config = dict(
    encoder_arch='swin',
    model='segmentation model',
    dataset='simulated fluorescence microscopy of cells',
    train_examples=195000,
    image_size=48,
    crop_scale_min=1,
    horizontal_flip=True,
    num_classes=3,
    encoder_norm='rmsnorm',
    encoder_norm_position='pre',
    encoder_activation='squared_relu',
    encoder_mlp_ratio=2,
    encoder_head_dim=64,
    encoder_fused_qkv=False,
    encoder_bias='all',
    encoder_qk_norm=False,
    encoder_parallel_block=False,
    encoder_dropout=0.05,
    encoder_inner_norm=False,
    encoder_moe='expert_choice',
    encoder_drop_path=0.1,
    encoder_num_experts=32,
    encoder_moe_every=2,
    encoder_expert_mlp_ratio=0.25,
    encoder_experts_per_token=2,
    encoder_shared_expert=False,
    encoder_patch_size=[2, 2],
    encoder_depths=[4, 8, 4],
    encoder_widths=[96, 192, 384],
    decoder_norm='instancenorm',
    decoder_activation='gelu',
    decoder_channel_attention='eca',
    decoder_widths=[48, 48, 96, 192],
    decoder_blocks_per_level=1,
    decoder_block='basic',
    decoder_dropout=0.05,
    decoder_attention=False,
    decoder_upsampling='nearest_conv',
    residual_init='scaled_by_depth',
    optimizer='soap',
    beta2=0.999,
    lr=0.0011,
    beta1=0.9,
    shampoo_beta=0.95,
    eps=1e-08,
    precondition_frequency=10,
    max_precond_dim=512,
    one_sided=False,
    adamw_lr_other_params=0.00085,
    grad_clip=1.0,
    gradient_centralization=True,
    steps=2800,
    batch_size=64,
    epochs=0.9,
    lr_schedule='step',
    warmup_steps=560,
    weight_decay=0.5,
    adamw_weight_decay_other_params=0.05,
)
Rows from block 10 of the encoder, named by matrix and row number. Rows with one number belong to one neuron. Each number is 200 + 20 x the weight over its row's rms, rounded and kept within 0 to 999. All counts start at 0. After the name is the row's rms in percent of the matrix's.
# fc1: MLP up (encoder.blocks.10.mlp.fc1.weight, 384x192), inputs 128-191
# fc2: MLP down (encoder.blocks.10.mlp.fc2.weight, 192x384, transposed), outputs 128-191
fc1.185,094,189,205,201,238,197,219,230,249,197,202,185,224,190,230,209,201,199,224,176,221,236,161,196,222,174,186,208,198,228,181,186,199,208,195,161,205,200,237,187,194,174,188,197,204,239,199,209,164,215,216,208,197,200,222,217,168,201,205,216,220,139,192,172,210
fc2.185,098,194,224,195,178,175,210,170,207,187,190,188,183,204,188,213,166,184,185,212,206,192,218,232,176,204,217,172,209,195,161,206,167,200,241,239,216,199,210,219,158,197,165,186,202,195,213,216,214,228,195,226,207,175,195,234,226,217,202,193,203,205,196,197,218
fc1.186,089,183,207,225,193,195,187,180,161,182,183,204,183,180,222,229,208,223,210,193,221,205,202,204,184,198,167,204,219,173,232,225,222,229,196,225,181,200,196,203,205,199,204,164,198,192,198,227,167,216,197,234,172,194,215,171,179,228,214,211,234,153,176,166,226
fc2.186,100,228,206,154,226,199,194,206,236,202,200,204,222,226,169,194,209,181,167,190,183,176,203,197,199,182,236,207,168,210,175,189,179,166,197,174,223,167,205,228,169,220,191,219,219,183,202,184,213,204,207,167,216,203,167,212,192,221,197,175,198,206,193,224,171
fc1.187,108,250,199,194,194,193,208,201,183,215,209,178,220,172,185,210,221,224,197,197,226,165,184,178,201,201,186,163,195,164,200,139,202,198,189,202,226,210,175,225,198,200,219,196,182,192,194,180,185,221,216,211,199,247,220,217,215,205,179,204,189,201,211,170,211
fc2.187,093,176,237,197,206,207,217,181,211,206,191,202,150,202,230,198,215,183,202,214,176,233,209,180,219,200,191,227,220,200,222,220,207,218,203,163,204,167,221,214,203,214,204,195,193,201,195,231,196,155,208,205,165,182,185,192,201,192,223,214,192,203,203,208,179
fc1.188,137,239,216,196,201,207,189,191,198,163,202,182,234,171,204,180,204,168,219,192,203,213,187,206,221,222,244,194,185,203,193,176,207,219,191,170,208,153,206,220,216,213,198,216,208,164,169,150,204,205,194,206,212,195,221,183,195,179,195,177,218,201,205,205,196
fc2.188,120,175,198,215,226,166,209,216,225,229,157,225,141,212,184,206,165,187,190,188,212,183,182,200,167,169,189,197,210,198,197,208,187,176,203,208,147,217,191,190,200,202,205,204,200,200,229,233,211,206,193,190,179,200,177,213,218,196,185,208,183,209,190,220,229
fc1.189,097,231,189,191,236,235,177,177,208,175,226,186,208,188,191,208,228,205,233,193,216,204,199,156,217,210,191,193,214,231,224,231,180,170,182,207,197,196,210,171,181,195,154,207,186,175,185,187,203,204,181,208,230,182,229,191,220,223,190,161,207,202,213,196,202
fc2.189,099,195,195,206,196,185,222,222,187,230,176,220,214,199,168,193,179,210,164,228,206,183,200,221,205,199,206,185,214,188,197,167,190,213,231,206,167,192,164,210,181,201,253,211,180,202,227,221,206,198,230,192,190,206,189,218,176,157,238,249,211,187,196,206,216
fc1.190,089,212,219,230,209,189,224,151,177,236,213,214,196,200,140,161,211,193,199,213,190,197,193,186,199,214,210,229,204,201,199,207,185,201,191,201,168,193,171,220,214,211,199,195,207,200,151,221,187,200,182,183,229,186,225,182,221,209,237,216,170,187,224,163,189
fc2.190,096,194,201,194,193,183,215,238,199,185,200,163,193,208,242,249,242,212,226,223,240,193,240,195,207,175,232,206,190,199,216,187,192,218,200,172,225,181,198,216,179,188,201,148,222,180,231,202,243,198,211,200,200,217,183,244,198,203,185,187,231,199,201,194,207
fc1.191,078,198,202,208,255,201,179,159,235,217,220,185,204,222,199,215,223,198,193,210,195,202,209,187,187,239,177,198,166,185,235,205,218,210,186,172,221,205,224,185,215,200,189,182,195,248,165,220,219,191,193,191,206,223,194,179,185,183,226,136,222,161,205,195,195
fc2.191,093,206,214,172,175,182,171,186,205,163,185,184,223,170,216,172,207,207,230,196,197,199,198,223,231,200,169,175,216,203,185,162,204,251,211,220,176,198,211,190,185,224,200,202,206,181,216,186,212,207,194,197,199,180,186,232,193,204,152,226,196,226,199,161,244
fc1.192,092,223,205,167,214,219,215,243,188,185,194,192,221,220,202,182,224,210,210,232,192,219,212,232,143,192,211,210,193,182,198,190,186,211,205,227,197,226,227,208,212,225,211,228,190,226,226,211,176,205,202,210,193,182,212,218,211,207,208,194,184,203,220,182,230
fc2.192,102,183,191,182,199,171,201,167,233,172,224,214,196,190,217,224,226,226,201,208,217,183,196,165,257,203,180,184,195,178,221,166,217,177,206,201,190,191,191,206,193,187,168,194,205,189,179,201,199,230,198,188,188,255,192,168,196,194,176,200,204,212,177,223,189
fc1.193,110,179,194,225,212,208,180,213,188,201,188,190,203,213,195,183,186,187,187,171,213,217,219,187,169,230,187,182,212,195,226,167,167,184,234,208,193,217,223,171,231,228,201,206,199,194,257,183,211,234,202,189,194,216,222,177,175,181,197,208,199,194,198,182,213
fc2.193,091,224,201,212,171,173,223,184,209,173,182,227,180,190,192,203,182,194,192,207,210,187,188,225,211,243,215,187,195,203,191,191,215,235,211,195,227,186,205,215,200,224,203,193,206,229,162,185,208,197,192,191,213,209,195,212,186,207,215,226,189,232,211,210,206
fc1.194,095,201,228,207,157,192,194,225,207,193,212,245,223,167,232,188,172,182,186,192,176,171,194,222,224,181,209,181,205,212,227,201,160,198,177,178,196,194,188,206,217,182,191,203,207,199,226,209,241,201,204,192,247,175,183,228,158,205,190,190,216,170,197,186,187
fc2.194,101,218,211,160,203,206,211,172,202,239,192,175,207,234,183,173,218,182,235,178,174,213,226,157,164,231,201,209,196,177,232,191,223,203,200,199,175,186,211,183,198,180,180,215,209,206,200,187,165,204,224,195,177,193,225,169,221,154,207,201,223,233,223,222,183
fc1.195,096,208,206,217,168,218,164,194,219,204,242,195,196,199,210,170,188,196,197,236,182,206,192,223,206,204,189,185,224,205,179,170,170,207,162,233,209,183,176,222,226,211,212,203,249,196,201,182,190,225,214,198,208,232,193,208,195,186,236,178,184,254,218,206,176
fc2.195,089,172,177,241,236,194,222,203,171,217,199,222,213,205,220,241,188,237,195,194,224,179,214,176,204,178,197,194,174,186,201,223,209,192,239,184,206,181,183,199,222,189,173,171,184,239,200,213,219,216,157,201,185,203,223,151,195,193,183,201,219,151,217,207,209
fc1.196,120,216,200,163,204,187,189,217,158,202,183,207,212,209,203,242,230,215,205,224,205,223,172,228,197,207,210,196,220,229,158,203,206,213,190,181,173,193,182,189,188,185,213,201,178,243,193,235,199,183,202,166,179,206,179,207,207,191,208,241,200,218,180,207,234
fc2.196,096,203,196,210,210,237,200,174,206,185,208,181,196,179,194,169,152,170,219,181,192,182,200,213,204,198,187,194,203,173,203,188,165,178,190,183,217,219,226,164,208,174,185,208,226,170,233,161,189,203,195,216,219,189,242,227,196,201,235,202,175,199,211,229,194
fc1.197,100,242,177,195,182,197,171,211,210,176,192,216,209,187,171,204,190,220,179,219,195,221,179,227,212,215,196,200,195,207,238,215,197,171,258,198,219,174,201,186,177,193,173,215,237,232,198,231,200,217,190,235,200,204,206,168,198,202,200,241,226,222,198,222,195
fc2.197,104,181,203,217,227,202,212,224,176,214,216,230,199,204,211,186,208,203,227,206,221,182,205,167,203,178,181,214,212,207,142,211,237,210,142,187,207,236,186,195,198,235,212,182,207,183,209,212,204,183,193,163,219,188,211,191,184,198,203,188,213,192,174,192,180
fc1.198,080,220,204,192,197,198,208,195,214,212,176,201,211,220,187,202,196,225,158,196,203,177,228,183,199,210,206,178,193,164,175,183,204,197,233,203,207,200,214,221,220,206,208,202,201,200,226,220,204,230,200,207,227,239,200,241,204,205,218,183,206,212,165,161,195
fc2.198,078,190,202,245,205,184,220,195,206,180,195,186,203,238,184,209,220,211,210,182,217,226,179,245,176,178,200,206,212,214,213,185,205,174,203,213,213,196,187,194,181,194,223,192,209,190,198,174,221,165,206,197,185,159,195,192,203,198,178,236,191,209,233,211,195
fc1.199,095,221,201,222,218,194,216,214,183,204,211,240,193,207,212,231,218,171,186,183,225,194,197,200,181,203,233,209,194,195,201,184,176,239,179,175,206,188,218,239,196,227,199,203,169,175,213,200,188,221,183,163,200,235,170,220,162,187,200,195,212,203,182,177,220
fc2.199,102,206,202,160,186,193,169,201,204,185,199,155,188,203,211,181,197,206,188,232,184,206,214,205,182,206,173,189,202,187,202,190,225,171,222,228,179,206,206,197,190,181,212,207,239,236,233,170,202,192,193,232,195,169,214,180,221,189,181,213,203,175,235,238,157
fc1.200,097,223,173,195,199,242,217,163,192,189,171,198,156,241,221,221,206,191,188,213,189,211,189,146,168,207,198,179,211,210,217,231,202,221,209,175,202,208,198,179,237,174,210,209,206,237,196,195,193,241,178,199,219,157,209,202,204,167,191,172,189,217,216,228,211
fc2.200,094,200,174,217,220,169,205,221,232,211,234,203,203,167,214,204,204,235,228,217,221,231,196,245,231,200,250,200,196,238,190,196,176,231,210,219,202,224,207,236,186,181,207,204,150,246,204,187,224,183,210,166,186,182,200,222,211,206,200,181,185,201,183,204,216
fc1.201,083,229,207,225,217,208,174,199,209,197,211,194,250,175,240,180,210,213,184,213,186,207,203,190,194,171,180,199,167,201,209,195,181,193,159,200,173,199,200,206,208,243,203,209,202,179,211,178,210,218,155,181,206,206,192,200,204,219,202,219,151,203,186,180,184
fc2.201,088,179,177,203,186,218,217,204,201,182,181,200,208,206,180,175,187,192,242,188,184,229,208,188,194,186,222,183,248,208,190,210,210,223,226,165,208,200,222,203,202,190,229,204,201,247,198,201,207,199,174,212,203,203,222,213,212,220,191,202,215,225,182,205,168
fc1.202,101,186,218,204,166,188,221,181,242,217,207,214,183,199,202,250,179,178,204,211,199,176,200,222,220,171,210,210,201,210,172,198,223,199,198,224,196,217,175,173,204,204,196,187,163,201,199,210,150,232,185,197,226,221,191,224,206,194,200,184,191,143,186,208,176
fc2.202,103,217,172,225,200,181,175,223,171,227,196,191,199,201,234,215,202,225,193,209,220,175,187,230,190,238,205,209,196,193,192,221,207,218,211,151,195,176,212,233,187,172,167,197,246,157,222,150,217,212,199,242,180,203,215,174,161,199,198,182,196,210,212,200,209
fc1.203,117,202,176,196,166,192,207,231,169,214,221,224,221,192,180,204,215,198,244,179,230,198,199,198,230,188,206,179,241,186,182,229,186,184,223,204,189,173,206,187,217,202,210,166,204,222,195,195,214,172,204,201,198,221,227,165,198,187,202,197,201,217,213,190,189
fc2.203,094,214,199,194,206,199,188,209,198,187,169,171,235,192,207,181,190,189,183,186,157,208,201,208,197,210,184,186,196,191,193,178,227,225,200,195,204,182,185,192,221,205,225,206,191,185,194,210,184,193,199,162,192,185,183,216,235,230,186,200,199,217,189,185,214
fc1.204,104,199,215,181,198,186,226,181,235,213,198,206,184,211,174,181,186,192,213,218,200,209,217,241,198,202,213,185,229,204,178,186,189,206,214,190,196,228,183,201,218,180,201,188,194,210,205,210,218,176,243,189,190,210,217,186,210,201,196,188,203,179,172,196,247
fc2.204,103,204,187,242,186,181,184,233,126,176,223,218,219,183,210,206,181,221,232,177,220,203,178,216,205,200,189,195,197,174,204,169,213,202,223,233,189,173,240,201,183,214,207,194,214,220,194,202,171,208,177,207,192,170,205,208,194,229,194,192,211,206,229,239,186
fc1.205,090,213,188,197,186,201,232,206,211,209,206,205,194,186,204,196,201,231,199,189,211,164,205,214,222,165,198,200,198,170,230,198,209,170,207,195,180,228,199,205,211,227,183,234,201,172,216,194,195,213,221,187,191,225,218,198,210,192,196,181,181,184,219,192,188
fc2.205,078,186,191,204,206,183,187,206,206,209,183,198,215,174,194,238,185,204,231,201,230,221,187,193,168,226,221,206,227,225,203,207,208,231,211,177,227,200,224,195,178,199,211,192,205,180,196,215,167,185,203,209,178,166,173,220,193,230,207,192,204,199,224,216,206
fc1.206,111,211,175,221,231,191,197,206,212,219,198,196,196,181,172,233,184,190,189,187,236,224,219,197,217,181,187,181,218,240,221,191,192,179,184,224,193,180,157,234,223,205,214,201,208,191,207,221,197,174,218,190,206,207,206,177,220,214,181,181,196,204,217,187,194
fc2.206,111,199,231,186,168,212,199,213,206,179,200,211,212,193,201,188,218,226,194,195,173,166,218,200,194,220,198,198,194,196,173,191,197,188,180,174,230,240,196,158,190,161,179,197,191,197,184,194,207,205,177,225,177,215,212,195,183,196,215,251,205,210,206,213,215
fc1.207,090,224,178,233,185,195,201,210,184,213,207,224,206,214,172,209,192,145,194,200,199,209,222,220,148,188,177,226,191,187,225,207,221,245,218,217,169,190,190,204,191,203,201,153,204,208,183,219,200,212,208,190,198,188,212,186,204,205,180,187,193,158,216,185,228
fc2.207,096,179,209,206,191,207,195,172,214,192,226,184,189,222,217,161,186,209,201,204,209,170,198,212,219,200,229,186,216,205,169,207,181,173,205,179,210,211,187,202,196,177,214,235,190,180,224,178,219,198,189,258,207,227,215,221,223,235,202,220,207,213,218,196,197
fc1.208,100,214,204,228,192,246,168,154,208,202,195,181,193,210,219,204,186,174,178,201,216,176,228,180,207,188,236,189,201,207,211,182,186,203,198,201,181,197,149,253,205,188,175,194,223,204,201,220,216,213,222,173,239,198,210,227,197,219,200,192,193,186,170,207,204
fc2.208,099,210,201,201,208,176,233,225,200,198,202,209,178,182,190,213,185,193,209,179,193,225,178,183,195,206,181,196,201,190,203,195,234,207,207,197,241,223,241,150,242,230,197,185,187,187,192,221,216,212,206,242,195,205,181,156,218,217,196,208,214,219,227,192,232
fc1.209,091,203,210,201,226,193,175,207,214,195,160,240,176,188,213,196,191,179,232,174,174,209,170,214,202,197,213,213,213,196,188,231,222,244,174,233,202,154,216,217,234,209,197,224,219,191,202,201,181,177,183,206,234,198,180,215,173,194,181,179,178,213,195,175,228
fc2.209,099,216,176,181,180,227,210,186,200,222,206,184,172,166,213,220,156,226,177,210,221,215,196,182,191,160,198,172,157,176,172,173,200,225,233,178,184,245,189,184,168,180,181,189,190,170,209,191,202,203,196,225,198,190,219,208,213,216,246,208,196,222,180,205,141
fc1.210,105,160,188,190,191,206,193,225,192,187,197,213,210,206,161,234,189,161,198,182,243,201,220,220,213,226,212,216,195,188,195,186,201,223,154,221,184,210,180,183,171,181,130,182,222,207,215,202,220,183,207,222,189,199,192,211,208,230,200,215,224,203,168,191,204
fc2.210,100,202,184,203,209,212,184,152,224,229,218,218,194,168,193,190,228,236,208,217,149,206,181,176,214,191,191,179,232,202,194,196,184,171,228,185,210,211,216,204,207,213,270,207,164,206,193,191,193,198,216,173,212,207,238,208,200,197,184,208,193,211,216,214,212
fc1.211,118,204,209,183,190,166,245,234,206,198,257,232,223,220,236,190,215,173,175,188,185,194,187,199,203,181,209,173,189,192,196,198,193,206,189,201,183,192,197,195,188,192,166,183,224,179,227,178,194,230,212,200,233,183,157,207,174,198,212,243,202,205,166,188,175
fc2.211,105,192,183,219,197,200,189,203,220,153,173,165,171,168,198,213,196,235,200,198,174,181,187,217,179,187,215,171,212,179,189,199,196,191,201,199,201,214,225,193,178,190,199,192,158,232,177,225,236,202,203,181,217,196,205,182,221,228,203,188,193,202,224,202,200
fc1.212,084,187,220,241,167,191,180,217,204,171,223,192,187,201,219,204,198,223,226,192,170,220,184,227,175,179,198,221,203,200,182,231,195,219,209,198,229,212,186,211,182,214,207,178,161,241,227,189,211,192,224,187,210,205,209,191,238,180,215,206,216,202,185,247,206
fc2.212,094,215,179,142,198,219,214,213,187,197,192,227,216,177,217,204,207,222,165,199,208,212,187,187,232,225,193,181,187,191,243,170,219,209,160,199,190,203,209,204,202,187,183,224,228,188,169,190,190,189,211,162,198,216,211,203,205,200,208,199,205,215,211,215,194
fc1.213,089,207,193,215,162,221,167,218,182,186,196,185,158,187,183,194,211,204,202,215,198,200,190,183,184,187,189,174,219,189,208,183,188,206,185,196,211,208,208,169,236,190,169,183,228,185,176,203,185,199,222,165,230,174,221,170,198,202,215,205,186,201,202,205,191
fc2.213,091,214,218,182,185,219,241,184,169,214,221,217,231,195,228,209,178,180,195,196,230,215,193,208,207,148,195,217,173,197,180,162,214,221,224,201,188,193,203,220,176,196,210,203,206,190,237,196,217,191,217,234,222,191,192,186,188,236,179,186,195,181,189,221,178
fc1.214,085,209,170,210,169,225,236,210,184,203,203,210,196,238,193,187,221,206,172,175,205,191,215,207,167,206,184,186,168,179,221,170,204,204,227,194,165,225,225,206,212,185,226,190,212,199,208,221,197,206,195,168,164,193,176,222,180,210,204,213,192,211,180,182,227
fc2.214,095,197,240,172,192,200,202,207,210,148,210,187,198,222,212,198,171,183,218,202,221,222,204,181,224,206,191,200,186,192,181,235,191,211,195,192,235,203,201,190,211,204,167,189,202,231,188,188,203,208,218,227,226,214,185,149,183,169,232,198,198,184,202,214,193
fc1.215,120,180,227,205,151,202,177,230,188,211,209,185,179,197,236,170,156,181,221,194,205,192,181,200,178,219,206,185,192,208,200,159,187,229,193,207,192,185,168,207,194,203,204,179,240,212,207,183,203,188,173,200,214,197,190,231,211,183,189,186,190,234,196,214,179
fc2.215,115,177,176,215,234,178,201,190,192,210,154,196,180,222,169,218,268,218,171,199,202,234,232,170,211,187,177,236,199,215,202,215,198,169,223,187,213,224,223,236,207,188,194,210,207,182,194,199,194,211,186,218,189,199,182,209,206,203,219,219,193,197,208,193,220
fc1.216,095,196,237,199,181,163,201,221,192,220,199,213,199,249,229,224,233,190,196,179,205,216,201,166,179,189,181,190,205,179,179,204,201,218,235,195,192,215,197,214,205,216,203,229,199,220,172,191,181,191,188,203,219,173,213,186,194,201,216,208,211,179,212,198,213
fc2.216,095,207,193,181,219,188,189,171,223,214,226,237,204,173,176,180,224,198,185,242,179,184,216,179,211,205,229,189,196,224,206,198,173,187,170,208,201,204,210,207,202,176,198,185,184,177,225,222,182,200,195,216,183,211,169,191,188,202,203,211,197,225,184,183,229
fc1.217,100,221,183,201,192,217,207,216,166,191,224,197,181,189,209,207,214,198,194,233,166,208,205,229,210,189,209,186,153,193,213,185,190,177,171,187,183,205,201,222,204,196,177,213,179,199,214,190,196,216,210,169,220,168,215,227,238,198,177,149,200,224,200,216,206
fc2.217,105,195,221,152,203,208,175,197,215,215,198,181,209,227,191,190,187,228,201,227,184,211,203,184,225,199,216,225,205,224,179,244,173,214,227,198,201,227,193,166,206,215,233,204,224,212,208,202,194,189,194,208,201,195,211,171,177,176,226,201,195,215,170,190,200
fc1.218,095,238,198,216,209,182,198,218,205,206,194,164,198,219,224,179,215,187,227,213,214,228,222,209,185,209,184,228,181,207,236,225,208,195,202,192,200,173,189,216,190,238,195,178,190,205,230,238,203,196,175,170,220,183,208,216,203,210,202,222,206,162,195,187,148
fc2.218,096,198,197,196,197,222,211,188,238,189,201,208,219,189,188,202,242,233,199,209,212,179,207,208,212,203,189,182,215,196,190,182,228,234,200,210,185,209,202,202,199,189,207,211,198,203,196,212,211,231,222,238,177,223,201,238,186,215,190,177,191,225,270,171,244
fc1.219,094,180,222,212,177,195,182,208,215,197,153,224,207,164,174,214,194,191,190,188,165,216,198,217,252,192,185,233,188,200,190,242,202,192,209,178,214,208,180,204,194,194,219,180,198,172,200,186,189,209,217,202,194,231,197,188,190,198,180,163,239,248,195,213,191
fc2.219,093,240,178,192,232,222,187,198,161,204,208,224,200,220,195,194,178,183,214,223,231,197,188,192,176,191,224,203,213,216,189,191,212,180,190,188,189,196,223,182,216,208,189,211,198,211,192,201,237,194,174,184,211,159,202,200,200,202,246,200,160,178,191,168,211
fc1.220,115,200,173,206,183,227,201,203,195,198,179,201,250,227,206,239,194,210,204,159,211,177,203,200,174,195,229,222,193,211,192,200,189,187,213,186,192,162,208,172,183,169,193,179,206,199,199,197,190,216,174,191,173,216,204,185,230,180,173,193,196,217,163,219,202
fc2.220,116,210,227,191,211,183,235,182,207,202,224,194,196,197,212,155,212,177,214,238,193,182,171,213,199,225,182,161,175,199,214,192,215,187,207,207,164,226,209,200,216,178,194,209,198,214,227,174,221,130,189,213,206,193,216,219,177,188,197,200,219,212,226,192,198
fc1.221,086,209,191,188,236,177,181,187,201,196,201,226,212,226,209,169,205,199,194,219,226,207,228,179,189,177,193,217,200,220,233,193,226,221,172,239,192,220,203,200,206,206,208,169,206,200,185,171,188,200,229,224,159,173,210,213,178,194,218,189,175,188,190,197,170
fc2.221,095,208,216,204,192,185,192,187,189,181,199,226,211,177,211,246,204,180,211,209,205,226,189,209,217,218,212,191,197,163,220,204,206,206,172,183,223,202,193,195,217,217,215,186,175,212,176,193,220,237,169,166,226,221,181,212,197,197,191,181,187,209,198,206,202
fc1.222,092,193,211,202,194,159,224,187,203,192,210,191,203,210,167,187,208,173,219,213,209,191,189,219,188,235,180,172,175,246,207,192,210,200,213,210,193,191,238,189,205,180,218,218,230,206,198,162,218,193,193,218,195,220,136,166,177,200,160,205,186,176,180,212,190
fc2.222,087,197,141,208,223,225,182,193,209,216,215,225,199,228,208,182,221,180,201,201,197,200,207,225,179,196,192,214,205,210,197,238,221,187,196,203,180,233,238,202,178,217,213,198,191,216,230,196,159,195,200,195,207,199,220,233,203,206,218,181,203,184,188,211,190
fc1.223,088,225,199,191,220,212,203,197,210,174,206,199,193,170,215,164,270,230,181,244,195,186,212,175,189,211,198,174,208,195,207,211,183,180,184,210,210,221,216,235,191,177,208,232,173,185,193,187,209,177,192,178,219,207,191,206,177,223,199,208,202,198,234,189,183
fc2.223,097,209,166,231,187,190,169,187,200,209,232,215,194,229,175,206,196,184,193,182,193,192,181,211,207,163,161,186,205,196,187,225,202,233,198,206,169,194,180,186,191,159,184,192,205,222,216,180,184,215,169,199,224,194,219,222,185,183,203,183,191,192,192,227,189
fc1.224,097,197,201,223,228,211,222,201,214,206,208,181,184,198,226,209,208,223,165,187,170,211,203,180,202,203,186,217,195,219,222,174,176,185,167,189,229,201,206,207,196,177,202,200,217,198,196,186,251,193,233,187,196,176,238,221,201,233,164,209,215,197,209,226,217
fc2.224,101,207,215,204,163,172,157,209,201,171,194,183,217,186,187,192,218,180,203,192,230,220,185,215,212,216,229,193,208,194,171,191,197,205,203,189,211,208,203,204,211,202,200,195,177,225,204,220,160,178,187,213,194,171,195,176,207,230,198,203,252,188,190,183,218
fc1.225,109,174,229,192,194,221,155,207,198,200,195,179,195,180,230,206,216,187,202,226,176,211,208,200,233,208,223,227,223,201,190,178,226,184,229,171,158,196,229,222,210,162,203,240,251,179,211,214,222,212,193,197,230,195,226,163,227,210,220,191,182,198,186,205,213
fc2.225,105,241,179,195,224,204,243,229,184,182,211,182,193,191,178,198,171,184,198,178,233,211,201,205,185,202,208,193,182,198,197,201,147,195,192,181,216,188,191,179,205,230,195,156,161,200,215,189,145,195,213,180,179,220,211,206,193,194,210,219,207,187,229,191,209
fc1.226,102,154,209,224,218,201,192,206,235,195,202,210,222,211,194,191,213,203,221,167,196,183,213,238,209,194,221,180,196,193,204,174,181,215,185,208,229,167,227,194,203,207,178,222,184,183,195,173,202,242,186,215,189,186,197,191,219,202,184,201,208,185,171,171,223
fc2.226,098,213,191,195,205,200,194,180,189,185,197,183,183,189,202,168,189,207,174,224,245,212,223,182,198,177,179,221,259,208,192,217,186,183,220,198,179,217,218,217,183,176,221,190,198,220,200,201,186,171,159,204,168,219,171,231,181,222,199,215,198,216,213,206,187
fc1.227,110,198,192,234,195,195,209,193,217,186,182,212,231,202,218,194,218,234,213,177,219,158,179,221,180,211,202,230,215,202,216,178,206,246,174,209,221,211,190,205,225,191,218,206,233,215,214,202,201,217,181,229,194,251,195,199,208,194,231,157,169,180,204,209,219
fc2.227,089,209,158,188,181,229,204,204,210,229,170,200,177,187,214,221,215,208,183,211,210,164,225,186,232,219,191,205,196,186,221,188,213,183,225,217,192,195,186,209,191,202,175,186,187,203,220,211,193,200,232,183,174,197,194,195,221,217,216,237,225,245,176,168,201
fc1.228,103,170,196,183,218,184,200,199,229,203,207,166,189,166,191,179,190,194,183,208,203,229,187,219,196,199,230,207,214,166,185,216,197,199,204,171,221,186,218,197,189,187,187,202,216,209,217,209,213,169,204,213,192,232,194,214,208,159,207,172,203,182,195,169,172
fc2.228,095,221,220,188,177,205,190,221,195,183,203,198,199,214,210,216,196,210,203,195,220,184,189,180,213,228,175,191,214,218,227,191,190,208,190,232,176,232,191,190,223,217,201,196,205,214,207,213,195,208,224,213,177,201,224,176,172,240,218,207,202,219,192,225,198
fc1.229,100,239,188,197,211,194,206,178,248,198,181,220,203,191,238,201,207,200,190,190,191,203,197,219,179,214,216,191,221,232,183,203,156,238,186,217,169,196,206,197,197,175,210,197,218,178,201,199,195,252,212,213,171,190,185,192,226,242,185,189,232,202,179,203,201
fc2.229,098,227,208,216,213,195,200,227,188,184,227,189,222,206,162,177,209,243,203,208,238,185,165,186,208,206,202,193,182,179,226,213,216,209,206,190,214,192,209,215,203,206,177,195,188,207,191,232,210,191,217,216,201,233,206,208,200,188,225,206,228,201,206,165,249
fc1.230,118,208,229,209,191,211,227,194,191,170,229,215,169,175,171,174,201,215,179,228,172,181,213,155,234,230,211,180,189,174,209,203,185,216,211,205,241,204,194,198,158,198,198,199,188,181,195,202,223,204,180,218,202,193,195,195,199,204,234,198,228,186,186,220,221
fc2.230,112,214,189,178,201,203,183,202,194,242,181,165,214,235,207,221,217,223,234,194,234,198,197,222,166,207,198,200,239,234,203,208,262,194,185,226,145,197,180,172,216,203,224,201,236,225,209,196,215,195,215,204,200,200,209,233,197,182,178,203,206,205,213,156,206
fc1.231,074,183,223,185,222,230,182,185,210,143,230,172,232,185,206,202,199,228,191,177,215,199,163,190,210,178,184,204,187,194,234,178,210,210,173,212,189,147,199,202,193,203,201,195,194,228,205,217,190,215,185,202,183,162,202,179,242,244,209,229,221,208,184,200,211
fc2.231,091,226,201,198,220,181,189,186,189,219,191,198,218,219,214,179,205,204,185,236,147,199,221,195,205,229,240,179,237,188,190,229,200,197,211,186,223,188,222,162,182,227,204,173,214,174,211,208,205,210,208,214,200,222,186,212,167,188,197,176,165,205,225,196,194
fc1.232,113,225,221,188,226,151,221,190,173,217,216,230,204,215,206,247,256,200,186,193,232,179,190,206,202,209,196,189,229,235,185,227,231,206,194,214,194,201,187,207,194,207,191,200,170,150,217,205,162,236,178,191,235,203,199,203,209,220,229,185,166,156,210,172,201
fc2.232,098,209,174,191,206,215,194,182,206,225,172,199,206,185,217,180,163,192,216,194,197,187,226,200,197,193,223,182,191,229,220,196,195,225,208,179,211,192,189,197,198,187,210,176,167,210,215,185,222,205,226,199,224,205,182,215,192,213,217,186,217,239,185,186,201
fc1.233,081,192,191,238,174,207,204,175,207,254,254,186,179,178,167,191,193,251,184,172,212,237,207,203,201,205,209,206,174,195,189,200,195,228,218,210,204,207,200,178,192,153,240,221,209,214,210,213,179,211,194,210,203,205,231,171,177,189,173,192,202,233,176,215,170
fc2.233,097,185,198,193,211,215,197,234,197,187,196,192,220,209,266,196,180,196,197,205,214,196,198,192,218,195,217,177,213,194,218,189,183,189,207,177,175,209,209,195,221,178,184,206,184,193,153,229,192,191,193,195,209,191,204,227,251,190,213,199,160,184,233,186,203
fc1.234,113,199,249,167,182,204,215,177,184,204,186,204,219,214,239,220,233,181,184,205,179,179,217,182,152,205,227,181,181,213,199,181,220,189,234,230,174,179,204,213,197,194,220,226,211,190,173,186,189,214,222,176,230,199,169,211,171,205,195,245,164,221,186,183,155
fc2.234,110,208,166,214,212,204,208,227,228,207,230,183,211,232,197,211,174,224,233,235,209,175,196,227,223,204,180,208,195,202,195,200,214,202,168,219,178,232,198,204,203,189,205,192,181,212,240,248,248,207,219,215,197,211,213,187,216,183,218,180,229,222,221,230,221